python train.py --encoder_arch="transformer" --model="encoder-decoder audio transcriber" --dataset="telephone keypad tones over noise or synthetic speech" --train_examples=39062 --gain_aug_db=10 --time_shift_ms=50 --n_mels=64 --hop_length=160 --input="mfcc" --spec_augment=true --win_length=400 --tokenizer="char" --vocab_size=21 --encoder_norm="layernorm" --encoder_norm_position="pre" --encoder_activation="quick_gelu" --encoder_mlp_ratio=6 --encoder_head_dim=64 --encoder_fused_qkv=true --encoder_bias="all" --encoder_qk_norm=false --encoder_layer_scale_init=1.0 --encoder_parallel_block=false --encoder_inner_norm=false --encoder_subsampling=4 --encoder_layers=16 --encoder_width=192 --encoder_positions="rope" --fusion="prefix" --label_smoothing=0.1 --decoder_width=192 --decoder_layers=6 --decoder_norm="layernorm" --decoder_norm_position="post" --decoder_activation="gelu" --decoder_mlp_ratio=2 --decoder_head_dim=32 --decoder_fused_qkv=true --decoder_bias="qkv" --decoder_qk_norm=true --decoder_parallel_block=false --decoder_inner_norm=false --decoder_drop_path=0.05 --decoder_positions="learned" --decoder_prefix_bidirectional=true --decoder_connector="mlp" --decoder_tie_embeddings=false --init="lecun_normal" --residual_init="none" --optimizer="muon" --muon_scale="match_rms_adamw" --learning_rate=0.0034 --momentum=0.95 --nesterov=true --orthogonalizer="newton_schulz_5" --adamw_lr_other_params=0.00082 --max_grad_norm=1.0 --max_steps=7200 --batch_size=64 --epochs=11.8 --lr_schedule="cosine" --final_lr_fraction=0.05 --warmup_steps=210 --weight_decay=0.1 --adamw_weight_decay_other_params=0.05
Rows from block 11 of the audio encoder of a small encoder-decoder audio transcriber, named by matrix and row number. Rows with one number belong to one neuron. Each number is 500 + 40 x the weight over its row's rms, rounded and kept within 0 to 999. All counts start at 0. Numbers have three digits each.
After each neuron's rows are labels from the 100 clips, of 14976, where the neuron reaches its highest value: "responds to" is what is common among them. Only what is clearly more common there than usual is listed. The data: telephone keypad tones over noise or synthetic speech.
# fc1: MLP up (encoder.blocks.11.mlp.fc1.weight, 1152x192), inputs 0-95
# fc2: MLP down (encoder.blocks.11.mlp.fc2.weight, 192x1152, transposed), outputs 0-95

fc1.688:514491470456444561507519519560475479558446465480473494455506518470496433481505439540506481549478500545521469498516465512461455498457495455558533532446477492505518480604532518424498511517489564549479489505518439450493566459461551468459479455471511468506514490532503571511463491527516529463
fc2.688:539533526516559567451521437521468498535529489576561489507545518474547532530616558458490451491535588508561554477431542492465484476545460491490493475461486510532555528514531480561477471523434509511460493418557528547436466531466450565497465476507482581479466433480476522501513522460512549461
responds to: speech; number of keys: 1

fc1.419:477538527433574535499525470461468515511459458463443481466487567505498472535542526461539503510497482550489469516504475526533482542459415507528534449457509490525550418468505516408532435466509511472468460464447515503524483505506433527456470483530431522521458549477533532555409492554497540550
fc2.419:464603489521480506520454477502558485551496534516498410514507478542513499531483561490499488510539420432514526511582540526447553491569532490515505538547469487501505539516511513456492525544497447491472536516445595486419427496539528435486500475450503518515412529539372519572532529457487550530
responds to: key "B"; first key: B; number of keys: 9; number of keys: 8

fc1.674:594549511514489499529516472522480492487430441512484602518506465472494542409569455524483506551615475523512486403529480530500526480498544488458522513509473559462546512487479518524506441498589466474486547502518458523428533515495425521454506535659528472490535481500472462558470449450519543551
fc2.674:481489509572506562428515432489520502503521506495470466556519478422482529498524473560567507496449476487485428415498473430512442543436514526485463538434449489548593553499507494459459535539477487520583429465553491514532493460478527466525453552442510537479619503538482511529535517459544515502
responds to: key "4"; reverberation; last key: 4

fc1.256:476480498482494484497487415519481518537491538438502483529494452548495525558493525602456527491467514540518479507510514481458467519472499498613426488497468520496433554465548460553461509477509528480490473453455502483469505493503459466508499531521516537488487438475470531559444477483485452502
fc2.256:531514523492426454570504529489529506466422565547523533565523480489499477508501510451487497416560503482516588500526510486500475482487484503470560471503579481440467544458585482510499433516470458496562519448453492566488508540499558590525520498483507499518543510510501445447588470470473471497
responds to: key "9"; number of keys: 9; last key: 9; number of keys: 8

fc1.56:520405435503444492410484482457469520592476545485477516477445532500484476470536439534503452513452510562497534499501520472540492543510501487499515526536553468492438474528515460500482445548467485509499470464433508550576495547503535492478441450567481428540506449472501505498564491450523520539
fc2.56:472573511418535534497545508532505483441483521569482476554494480507515434511539521473519464497471527439485504535525568518498502518447524467494462508476402481504580509489528491523498542540485444504497558477564446543535517530495496522486491461421516488553411505498535409543422473526531499514
responds to: key "1"; reverberation; last key: 1; number of keys: 8

fc1.663:492433480434534520471550554527468481457491496489482504519480505544512557555474535495472517521466511475501540434519482511485580527477490494442461465488503511471503473544518536536357508560547494516503506526465517475462516505560460495497559465492494479499474478512505481462500524467477455645
fc2.663:513467506530469495485482480548516496516448581483481491535484487453506523562442491539438456547433583538545518501530535524468516456449546535512545498497535500532543477506468430498408506456551483553465530489530459561495485450440530433504437569504452475524424527451432499442508545565506503508
responds to: key "9"; reverberation

fc1.764:542522483475513505483480515528494495480510445471463463499486473472498554583463470403558537484485493456420513520534469550506447486545422575585496520439561475454562548572452485515518514456476463531546503493543566415400500508460468501544498486437462570501433522488450462465488527524480488464
fc2.764:474445495548511495525453463550539557437460469472533540561476535561532538526502519542481455576537522480522548466495487439540479424583533501479553470472503516503475486434485497445569421522537535465474576474472506534539515554514512449486512512513540532486546496425517506485535537569477541499
responds to: number of keys: 4

fc1.622:526452507481506494539551500474514498483503519537485470500482534495455509477481529474440523492542480557501553539431471497524540517507538548589579497511486486511498435525429453432443512469519519485513494473492506479463393470469486502547533491512522552544569430458465496516403510495481440496
fc2.622:553565518522467504437503545505533518557536533516512556534545437415469485535509571522500456496386472459560522406491551458459577476418484504492486524529443489536514462489527523445502491532463474483523531574443542523514475548484538492531480531510534483530446564535472510522509548481528544477
responds to: key "B"; last key: B; number of keys: 6

fc1.522:456490498507465575558545518475417538424588407475515518445503536563520482353461447466526465538541456520500494571486500526465441507525505501525531451563552507517545508482478473436502573481527486522523534564493423463471548514478437520496519458523473528484513492499541481571454508519496522546
fc2.522:492481563509560476477495504537447455491532506463511385507541503567551549489554490395476522461478450548453496557486510513520519486551532489524543486499492542523491513431456470432483554514506487510562466580480503495538505472602445509443439505543536586468527493500469543522527529541504533513
responds to: key "C"; first key: C; reverberation; last key: C

fc1.558:498543477538457544532522445516512440555544545539495515528525523516478480398453490515525530554471469508455469503578477490485523458495458520577517531449558484550517496492555551491515499422547456481545560542563531508502563541490449446508433525497417507515425491493534473496544452437450497476
fc2.558:476415561491506464501563533439497529534461517469508461531501490507518530566512461550487467578460478614542430541512459538479472469471468506566570535496497549497536573533495425537476518514489513495441425531479569452551547512473439485597470487476474466490480493430465489557504519527533491429
responds to: key "4"; last key: 4; first key: 4; number of keys: 1

fc1.135:529546580516525491521490514570522380466543444502471488486551490497473537502451493517561538544486461548504512412541442418447501529488521536589517525463454470567515495505496525515454497436513510580453452534438439469481468509464489531524517548509507550452449496458502540517487470515541593503
fc2.135:451547513441561594590478496542492541515506462481442456490520514616509507467545523516469491516491539531477479503471494538548450453492462447383563471540570546485516502444488496501468551508440567507470449533448458472534553551509506474573511521552544477471486447457495516464491506516468454507
responds to: number of keys: 4

fc1.216:527512552561599528510523508416503576455511488523461492530436527461513512480497525480530540537507474465552587531467469477562525507576558470565535408430537487480487499505498440411442456538574581491488508513539499563463489554491467512507548566498559490443430486529479486477542529484475496470
fc2.216:554404454501461490489475517490502440517513493515561497466455478544478561464556420470531472472468493550497477469489516520444522527498558541521570465568485470499540525515442493471538435478518507551486543475443548510534507499455505600487473518485497504574568503466519499477522531552530470553
responds to: number of keys: 9; key "A"; key "0"; reverberation

fc1.604:488553462602462474538434485475535521463475451517452446490531504452562498527414472552517477517439508453511394461482529532567495486574549409527510590519510456495515568521487506530496425539480500553535474437510503476497561504476452572498508521467521486431487511484514473587536482483504512491
fc2.604:423521537528499522501505484466470491493530518490536551459524454512486505508537432478568532459537468497428501538466501517513573522556528526488585564467471616468553456504523473517488541525481448504448436478549499478562509515469513509472480578500574457507474629515485449504543497487505523468
responds to: key "9"; number of keys: 9

fc1.730:517535550630482493546554498555584585425443504526485476500521501461534515558528465460477486443466466421538540379488471492548477543514498430562491510515455547495471459496508509439459493512519487541507488494546466508441463505512486447530479514576502488520519512499479457531440543460474491465
fc2.730:455450522449442537482527579486417505517539517494459497521465457559483509567476534551521437475511481517525502495533554517470481525610480475457542459450514573509491497479550514529458551454480563462539472514450484529495586432498450611541442505517461518481466497565536543530491554484474527411
responds to: key "2"; reverberation; number of keys: 8

fc1.173:505531417502476532498482493455486489442460443425533460443519504556512529407501487532455533562531510521524555552398594479589530519558521534572516494480463532490456540457493484481509482507509502593441564507509454486487502546510505500526558552507489460407507497525505474562471448569509566477
fc2.173:585488524525456565493493542501481477445525518505506525527427459537473446559555444501549479410499482467495519514539436524500512485452552501439525515529523499570521562455477490559450508496523516489463521482534475537551481578509539504502498437432514490569538502496526583533508453551501486518
responds to: number of keys: 9; key "9"; key "A"

fc1.470:454525528469563564489535470428572522538539495487521472553457575532490500525487513502556477547553497552548498474477535525479474498539511472504529508498485494496445511481510524440506540518534505459561523487510568478518488523452504441440485429485477511596427482519558462521507522482437515472
fc2.470:560484495474459436562520413511443516427498531488458402471551521552563496386538488561537501482476520508436527531550355465538557504520485513453457539482472491523501455494444460474485477537488430554497516525454472580490540506522465531518527528513465501489538510526461512482535510537511458447
responds to: number of keys: 7

fc1.757:549499518552535482550497477455530518467594472468488482480532514553522529435480537498491530468439504467483458505466556539544533463511436465490565450520413430543505567495438524478510522484436523444512508509500453441447502489460464445478557555508436456512515454512441478469497460549509452493
fc2.757:505570411499490463460464527434585507530540535559534543533516521397478505492513461506454396546456430527460487568512509516423528485476532571509509527498468509440421532562510518477537435405526419538455461515448500549508510555557454528447424467475544532489507523519534486555598470524485510478
responds to: key "4"; speech; last key: 4; first key: 4

fc1.507:556515589429545488499445567499522521400490552468467465635475491532493485494516440538477492449461518494503505515544515566554435467501462535511503521484493514452483493517476553503545575487563560497507556573507578490468498443504499397488559529458562527518529470481516543469490493453553498380
fc2.507:492534552440441579485475443554576468481471489508479512556461503511495533491480493497479484534474477591578622430531506426511494502489529540522539488452521549541489452452464493445551537509590461525503521512498563499483496554494463483452509522562483470430482547467451457450520465545446501416
responds to: number of keys: 4; number of keys: 3

fc1.461:563446502472512537542509481546429530511436490495517473483509531443446482463553476491564463484528459565504504503540486498516552462479462510447593507505515522489454488415493528455557427421532514424517454490487493485522511423493498508537557501552496498552463477585480529507532519479532446564
fc2.461:471493535435588465494521475494476407509511479566549468529486485511550430474561492493528480452486542530553585578474546508478500527494490533486444466504490399501577464522559503498515435512436520562528468530521497508529489550493506547510558423447529499494480520487433457542444512473509470515
responds to: number of keys: 6; number of keys: 7

fc1.560:456517522528563519503473431531434458490493539532495452449506384503548541576538461506459471511540560537391533521483466474495472445556490474523488531510532527522429508535464574460495520449552515615484463522549515455494572525456513468458483517453462540470463470475469467456557486465528471486
fc2.560:473522500433471459420445542399483447437457535528503509523461562461514503458530450452483550566488518453464485543502505509530552526548468521461506512497511505541513543578513491574508510554446451514561456507522460579482524436527512492492504426522489522421577447478465486544509490451492442522
responds to: key "9"; last key: 9

fc1.118:517587514479561452428441592513513499456517510505462452521506440521433500530483495451481522497524454487539502512506420546496548529537526546557480503386514505485546496480519530498519524609477491472555480405518494458480505497524471571463473564478461520605491540501473491567437467497481428559
fc2.118:451507487491455508480508498493529518435474509528542478424506517554489477517537377570483572493489520435541524510517532511573432488554465444529519554547569431500483515475489518469433431506479560462469537597501509533586554530548509464513494457489443480446443511596514535483486568523525458561
responds to: reverberation; mains hum; number of keys: 1; number of keys: 2

fc1.229:498551546539447539464548520530488496490510524466554401543536507498475521458454510496561518436413485464549480474427475492476535534520513468543487564481532553492483502474502527479549482470560437471572488474596536444504501460556508502479522499402483470477511548573458493501502518511552503458
fc2.229:473494543585536481488445494501474515440472528491515579495464492482509536479516527448516541504442499530510539495537468450470513540432475481474532500509494516499497508462497411472510525506409459483470484467483463481467534478502429493510529482453550539587517458521456579559532559510512464504
responds to: number of keys: 1; number of keys: 2

fc1.345:505446454453533491486491457515544513511526537552483510534410412575442470579448460528438530482545505474530484497475510451513555524482501529492555544490462501457437430471504507507509405552457483544554486473487523543507442501496464552524469513525470526462503462504527536600475583452558547547
fc2.345:541541501478508469546448509465482482467503551507551504561526507440577508495520530518525552519524465484552568532487551484532587514512430479516503446497456454535504455481463520525496492491477521439506482509530529466537492478579524502446493459588499548537498566483523530510536478453457474456
responds to: key "1"; last key: 1; number of keys: 7

fc1.123:487445554459579525505517517464539478448598521534496485493502605463517442539461496524441491448588550518521409402492543475520501457556499462517503494520507561455538538400510541507435556485506501543474507548443475513469478511493526445518459541543508459580471526468429485509536540506429487503
fc2.123:488508434501535451459464554458571497496471462469547500527499528517495556538421491476478466594473508471541489549468532523518478486469522543504487518554497448534505517519429536491449447459460569517517514544522453452457572469536439474464466461538443520450503483592512480544522549534588535526
responds to: key "C"; number of keys: 9; first key: C; number of keys: 8

fc1.476:505539478518477516505485477456445549540530478564570487499530534500490533509471486517539502512573531571497509569458449478523476493522487543503449487503564460477526442519476546562495461513589398508510518475471464448453464503510435544546538629427495509423504433565534481490503471499495563516
fc2.476:476456522522466520482547486530469503495543516456456515463414429486394475504513553469478456483494479517476502541508450512526452465514498498541566504496425557465447494522441449498427520523507477485590557523469469442498432507427520534535567485517589511524490559522446534473503552550496470444
responds to: speech; reverberation; number of keys: 1

fc1.295:499481460507553405574537495511543521460488534481562470470462509465472478486526500467487489573497503501569541528571480512497511459512463571558544522552533510498525543453562465451505464495567479486521477437474479542477601510498417558447470480466399461470504422488503474476527459535470514496
fc2.295:428453537478489537524560473487539490523511485531421489482564543597446505531429489452469452515472471453492535542424480435574550496498557528483566471512485545496462476487521521510522453534429518413473528461513550489509506447502547469532434530518505558514480487540503556469489500527480489475
responds to: key "4"; first key: 4; reverberation; last key: 4

fc1.65:476496528551542441520462484511540459486490449503489522489458571503526517539515619521558519499491539517373488510456510524555483490444502460562543467528456480473480492439454501546488495452483518519510534539479510473485467552471461455467487475538531463528476550526486450503515511495461485511
fc2.65:488532471398482595486598529459522552526536508519473437520558486504451397535535438474495505491523525433552508437504472415490598506507439489534530493495501467528515524510482479430542517483520515501492516385492528495517518441534519532492548530511437482562526575528441504452526488519546524538
responds to: key "B"; reverberation; key "1"; number of keys: 8

fc1.537:455582476563543458492472484465443453467533480527507479573457488509484525495532440504458459483527510458446530453501423529474542562522514481507491532463452520475436487529507437489516490583460482536479447483501487531490469534528503500513428477498523482468468523551449537463466468548520505448
fc2.537:546560517416467508536536540503499476467472489498466464403505513498482447514581480497499513536485502535490548533461618518497534483466547494554512528541465466553555515586519466477510540424489562492499505512514468475480496514494502489435447464496419432506526529467437485529514511470572492483
responds to: key "#"; reverberation; number of keys: 6

fc1.89:572498478494465551524502484502529534533509517531522543503590508527497468522476567523539485436546502501437527546536487526487479487491484482515481508567446497489565468509458422515533558428512502503521591570557473516425499502506483484435458514501546475564495474531441469501522461480494456493
fc2.89:490475464491439529558505442552538453489490487511409546498502540465503516508514508517489477470545516547485451505456507475453499491468582499442543468513532512462520532465472512579528490497561507522498486481544494502493560541499562464404566495404493513464442498454557560588525454571598483500
responds to: number of keys: 1; first key: C; last key: C

fc1.524:480528526442521458435514484489466503451501427492497450490511492436530539480522482488378554550484509533496473566504429501511519476452483512539527468515516494410478455575500486528463559491531463519552550516487488505490489462495494455509533525530544501399457532529463522511492442537445533515
fc2.524:467494492490537522542442516492594524497545520482481450563542461499519439560464532570503515503562512472489493492466481454574498483506560466393535473498551448451465482542517510492513481565484548513519466518495516461571532443487556472426497454510475509504483520557520453563477520543477416553
responds to: key "9"; reverberation; last key: 9; first key: 9

fc1.546:552483555430573561469403474517510515424531514496507479501490558516515448459502575478536453486548508543544561466497435528458542534432465517460457501461487542438484488506413523500531407476475520542537495501433559467427503481540460508450436509509538550451540473533508461600550487546476477481
fc2.546:493546493581447458508563516470485425481469517450467509484514501441497494532554530537570473475447522475505496528502489573497422473544506550497494520535480566538495502482524403510452501488487472503496457527475445445496583489560500535511506460469461464537497510496491489490384486508497505610
responds to: speech

fc1.313:500484562533531552458465485503427493469482523441438440550505512524562545465559488505452508444562511464486552521524507495529514522476429506481455528492521563549475487498502542482502558473577519481504481452519489466460512478449578536501488492493450481495384479500479565499527471491508499531
fc2.313:455421564490489501496494471468529497548501529529524540446484461538437519453508468489541510522458489538559523515469519536501435501537494466462556550503559451493554490488558545486451453471523575515490494544532499498538553548504390461433534420498522527472568441536548477522492523469514427451
responds to: key "#"; key "0"; number of keys: 6; number of keys: 5

fc1.206:449493578424567458582521505473522499470551463567491451581523501493557423531498400530434548477565462460470499508489526482482481447553508367542486551546537498489474537541418464475510497507523560550494507512499501498501530494547498602476466472515481481490476382483492469489519476482493439574
fc2.206:509447494516442500534492505516569488457480467538470544496541522508446385504457470452446526497472486542545456538493542455431432467483493501441459528427447554503524527538536488547490519565529496527478506480525482487480521505523488480509604426511523503445480492510515549501530521441427475501
responds to: key "9"; number of keys: 9; first key: 9

fc1.23:484567479552491504605505534557503445520482463518464490460455481548505489514494500444532519471423547456505482494434518418496487500505520540491510474416419480468426504495396490436515532521545529517554512507504484465542466455509521496532536553472502470507493408497536508493558464502499462510
fc2.23:491533490586553540513461530506458562458508506483526534512480427424544499468419521521444534568509457528461564493488553461475452460509505473461515455508528484521561451501512531505478520483509510514545504513584496518437532497490540524480457530456515524460509503441569516535539439423593543560
responds to: speech; reverberation; key "1"

fc1.384:498578485451544504518429443539484479606520509495515464467498559455494517525461485448487564514505466477453452484559485474477491515407468480526460513487538458442540541484534522593485504500563460518527497554554484514486504530507519495377585526501440369490534438436478550474553471468525435533
fc2.384:445459492466450497544492487477519567522478511421542504525467493475472465422562583533511501519455552525516474470528541524440531489554419524581548507472499484502506484439496554490524529478512572441498516538505447482509493452579542557480436506531537536561528463528445480493537454548462444458
responds to: speech; reverberation; number of keys: 1

fc1.593:557433542520464451476494532502578495460510537526424509505541480592463535486456463523476499565535468536455458556533512501528447563439485546527514506499516466473482496501531483519508486544537542568447523467511473448484459509500437437489474478501487526496518498452511519550489548494492504552
fc2.593:506518532497460500476509471572482521496504505490514474496485474424478494489500469541507532536485540476525492581470505533489436534528506473491467461516541482476569484483443551559522603556504493477493498470549563483456485495618471491517516501516529464449439546491459501519495468541517487450
responds to: key "B"; reverberation; key "*"; number of keys: 9

fc1.480:510475493452516456540509539475482500488492522497480485539500552533511583505572517444497524464507453516533514413464476525505431432546456554531497507506508472479476434501419509504498452433435458518481572508512393501556482443535487436537565483490521499496524447482533533549503484467440512463
fc2.480:448432500511431531499509476499573465455479458454577515440528504517474407492491544522526453495485552434506448523463563509529540481510584515530534549479466539488570584584498508501483497486486530494539449502487530445421537526484445531517486489490501459544442527519448463499531554478517547512
responds to: number of keys: 6; number of keys: 8

fc1.397:505456558515625516463467547477502513545541481450464568472441567533544443510489533493464521518526491538550538510477505464561470482429433499476500507547438501484386510457485522507487476525474453450504447482457457552567510512461478453502540526473483517480500504603521449520457561455449427513
fc2.397:555565507499506479558508454504532491495495428552523537412483452465472447502508442416520481475455590438468536543496484479485505569551561484467494446575472425440522540520520480534488490443591494532519545507513575504524427548461507558570501450458538454494519495474492555524494504511448545588
responds to: number of keys: 7

fc1.14:468504475458494545492536479433521429390491539461544476512461483478533524533450452469504479508528479493523558414491570482601436532588573509513567583547503533522499483515490464496456479410524508430551491471541424447525444530495504441489480413634462528500507571548488535488451529475457503529
fc2.14:521522509504480538496531445514552504537583452503583518550529553548427456552573476475514567490575535566487505520489422494521523539449479490484584452526502429517476507422493525517501462518449445502455477495486541481457567517459523459469477457536514529511532534466587504546514431459476511466
responds to: key "9"; reverberation; number of keys: 9; last key: 9

fc1.695:460565476433516530460524546525521514578482474447438472450526487507486497511524466515534469535486465476438507567498556506481556544503565467468579506534578468582548443446469443509518471521495450495487486590485410441470507541500424511527484502503547539409542477527460521504455470459492512477
fc2.695:470527444450480540457472473528470521480531548582483529494571443492493471560487475511534495472496515569500467522457467466519476509478518550492437502522466478527473567499504456572523557503464553528476475500497528460485526454510453491494602461465491498487433520540424503518407471524520555434
responds to: key "#"; reverberation; last key: #; number of keys: 9

fc1.200:503520496479549522478580537517531479499460491507514496535533485593497507479469476486485501523548447519460510514482492476512467521519484450490507461607546513361519512521512528457532505501554419461539519480453500584443457543417492437477483514437475504486435527501542395537463505472533485497
fc2.200:454432528482442544552540409460533499535471421460551497459487481518548471517543481559515574512518503499533526482564468494458480542495479527489540465558528505572485456434508464499519525540556555555441472463522486427452436493539519515503496473527506491572561534520540577476560493470522486584
responds to: number of keys: 9; key "1"; key "B"

fc1.426:482514519522528547505515487443466564484398427454489504485497508474526478460428470491542595543480500476499432562463527471536478529540480503501464543469511544475481546502560539485484481489433475508538485520550493459489473542508414545499531472473478490472513469536476511533462541428510464516
fc2.426:557490507504502578512456481423544462465563499489529467452465499492579480429540486503534500393555495598493527503495499469493485475531527486526551520526432543462506506516461528529500472440513573523456501464475481535504471482541536510440412452506465517559534540510494492517460524578448563515
responds to: number of keys: 9; key "3"; key "A"; key "8"

fc1.126:465491530462525510524543564468504455518430472507426474521520457459520504445484469515471558464553531499517473516520533419484567472424535518576501589396416504537516475597476539457559449501409400500520507505483584508475540492533511479463398534485524466527522487574563555454519525548462471444
fc2.126:431536498466538522541514484447439468470558532473523456456511524450497553525507468519498482557485479567483454524473500513535482451528550519571453561562528475552536522517408461487524546487515581504470406457481515463512479506495497485519447541554511485464481495533445498488504458535468485474
responds to: key "B"; last key: B

fc1.317:479541518510438526522496558515574493538498458443539422504414532554496621479464523429553443521569465535496527437487487492505510482540402423524511473521529454559501501443467516469482494522541439430508520502514472521468597446507520494500555517470505479509459547542467521485437544462523426545
fc2.317:516506550530536463438528465464445545440497595553531505526540514514501489473498502555530540516445554464522497541506497473511525486500516525494462495435512489505558373474569516527569496560491520523439532474453509531546523512540523537459516520534572528556549502549530478556486511535550550477
responds to: reverberation; key "4"; key "*"; number of keys: 8

fc1.177:487534499548522536521483578557471475495496590536458495544488527582450503471502490483486462452509479513436497463534512445568438455524446506464456492495540497465429579475441504522454501483467545440454513568497559427471564462535509481452447497628493457526514524566487522483548429469486496549
fc2.177:517445461485481441444484449491514510468582493519520496492492533412533516546484549491478511605417571501592507476517453386443476523526514498568460500514521507502500462494554421505483498408489543506436522507516580500546536481505473522516563493511530548494433504460499489568594463452556493488
responds to: number of keys: 6

fc1.553:479478446474505500585510473484527515539492492519493479581399441517503485504437491547469482490537573508510531621510503568438493507491533423562494470463498493486541553441541493471533488492545485424495494464503612374482484475497543547471471496495517476552528471462454446554475560487501507564
fc2.553:531431531494487531470453550420502566497526421480540532509542591443467492431506521505496507535459472504491432556512546505515543555546473496415447443490504435482485520483481506492478535533413432513537464498483575548485521530481499502490555510442500451446495478496492504586479542399514487520
responds to: key "1"; reverberation; number of keys: 7; last key: 1

fc1.456:519445562467524470463448466421556534484517510536523554548436518501447544502530466495517410454527514541516495463547511481466508511560497564539480588497487466387485530579524493510434426501473421488510449536548491530516482516502579495444505463508468464431532544511499471465559561434505521478
fc2.456:497512482516546497560541465516534532513473493521395557529559521575502490546551445472475510444468460564502409573561578493449477480469472544497481535534582438536511494552543514491500493466580476527470517520539442463508466519448531458399541443496481459499450514493458551386464566475464464536
responds to: key "2"; key "5"; number of keys: 9

fc1.134:498482525508477517469560404396523530518471523455445474491487496466559551441485532486540418453522607469544516466439515510495462527493529505563464545510419593496500504540430473455492513472536491461487511441455541567536533483546434526452420480427521523505510472508491521479501613535463455469
fc2.134:492511476509419530551551471489560434500490463484464482511511572490563494491479525521565536417487539447498574495488570548496494438626490496510516501451512501459496515492423546558423578497544515506544564483493524595462508568533497444501482544416428565538464547511468562481498581429496521535
responds to: number of keys: 9; key "7"; key "4"

fc1.467:493441542488401543478505547500466563513469481476485493510473482532510528546557456548501487424486499513488469489429481496518522439508506451515499500484491468496473527555383472524553512458474481528596469555520439447469539561487512491522456421480517498447548486483438430532493433481466528426
fc2.467:466451464412491504486514469494513541417516474552518455573440482483485550555508501518513509547514553504510526554513509556501521503586522483558500514501538456534593467482504439508521448456466475484476529480431492598498496434509531485507493526436498475452491543512516554489539464543482524513
responds to: key "B"; number of keys: 9; key "3"; reverberation

fc1.240:480459471526524606423437536497523509541482487502517484467564492509493442463467455526538453516452525545442503518518438542494494587537490562474516512481478468605482499507444537473424492465532533514496525488520433474538556532508513511474573494485573583487456464478438530481533508456527483473
fc2.240:519496483404557459527500546474541544474503544467468570473480453579548516482511516467613493536457483472514537434487524467486455479516466483428474518468551540473481502447553444448475494475535477458502452564510470530521544435504553406590475451500558507523518559519477487471476500546517532521
responds to: key "1"; number of keys: 1; first key: 1; last key: 1

fc1.726:530526504506503548475545535514532515556458438452438506548523613449532443541495425543524472490455512479495468464505504487455467461532512479523518456424508455421510507506513562516490459488512420489521448502422518416494499507485459435538453535498533554476465510464506478475462531463487553527
fc2.726:502422483438510492549515507462419503476545480536471468503467486477577569528478492559518504526574544442481481616520502504554503428507533461485502497531498555535569530501453556481503493487512531440538588556527502529499463478556509501543469529488456437576542538507442456446490515497434468468
responds to: key "2"; number of keys: 9; number of keys: 8

fc1.1:512481458525396505568442533542509505501482459468536513517487505515472547555547436487550531421485497522502453616461509533505580547484477502568455518480525438551527440481534534446523477486499484533529494574530424482536523517460477510540502524439442471457473491516446487496452555522485466508
fc2.1:522474466467522496537537538545497592510442496495502556495413475494536494554439549464478461517496465498519456480407549452444480501509527474528494488582522530500485485489446445534397541499435430470541500501532479573476494455564468524494461496569515556484501513551506530492489532523496482430
responds to: key "2"; first key: 2

fc1.179:509489558518570482478526449471515453553478521542466496528467432492454505475401548539471476574521449478498420547560512514552515477542427518461558519512515508440472510447550551501462482471522467485442522470508508546500532525557454496517577499518454545492483438514526471552452512462542429473
fc2.179:504590513464422471505504424519520495537510505490538524493531552524529452439522527433511471446411520579481509531421507538432558480397513455475495472504454520525491542506540548459536501528480524595486507503512501513424494468558495578544501416525498489519429517513565502518432476574485512446
responds to: key "1"; reverberation; first key: 1

fc1.613:594487536512486534509465545499496490377562513521512478501490495509445521551508508483492476550537477482526451470558496512550515381532526553548539539472491516476526467529464488475467455509493492504501464449526550481528491521486412514552502473523459471447600562520484581513566522454562454532
fc2.613:472434510545541509486478431436496539498549501476409535497467477502479554503482540432513531448493518504485488483545545475461531531520451488571487522537501486459601516476494537546511525485547535483476497455489514526490447443561599525462567542472523512506516494454520510559491531513443445498
responds to: speech; number of keys: 1; reverberation

fc1.660:403439505529559532529471559470555459595529518468517472520534402532463532469448530448487536522498547453491510472564422444510449562443462486546556556540546488541488498508476516523501531482487516540627443531514494513536502456523463428420497477452537513490516516472442544484571549522372547489
fc2.660:508570514534547488410543493489518477463511479505412479515527553559523476571568423537556494502508532577489436571481491534408490489546519489501517507447501515596462468522552525478411530484474569494469537494526479568506475522472424455485478417524492467468508531531438453545457493510546496548
responds to: key "#"; reverberation; number of keys: 9; number of keys: 8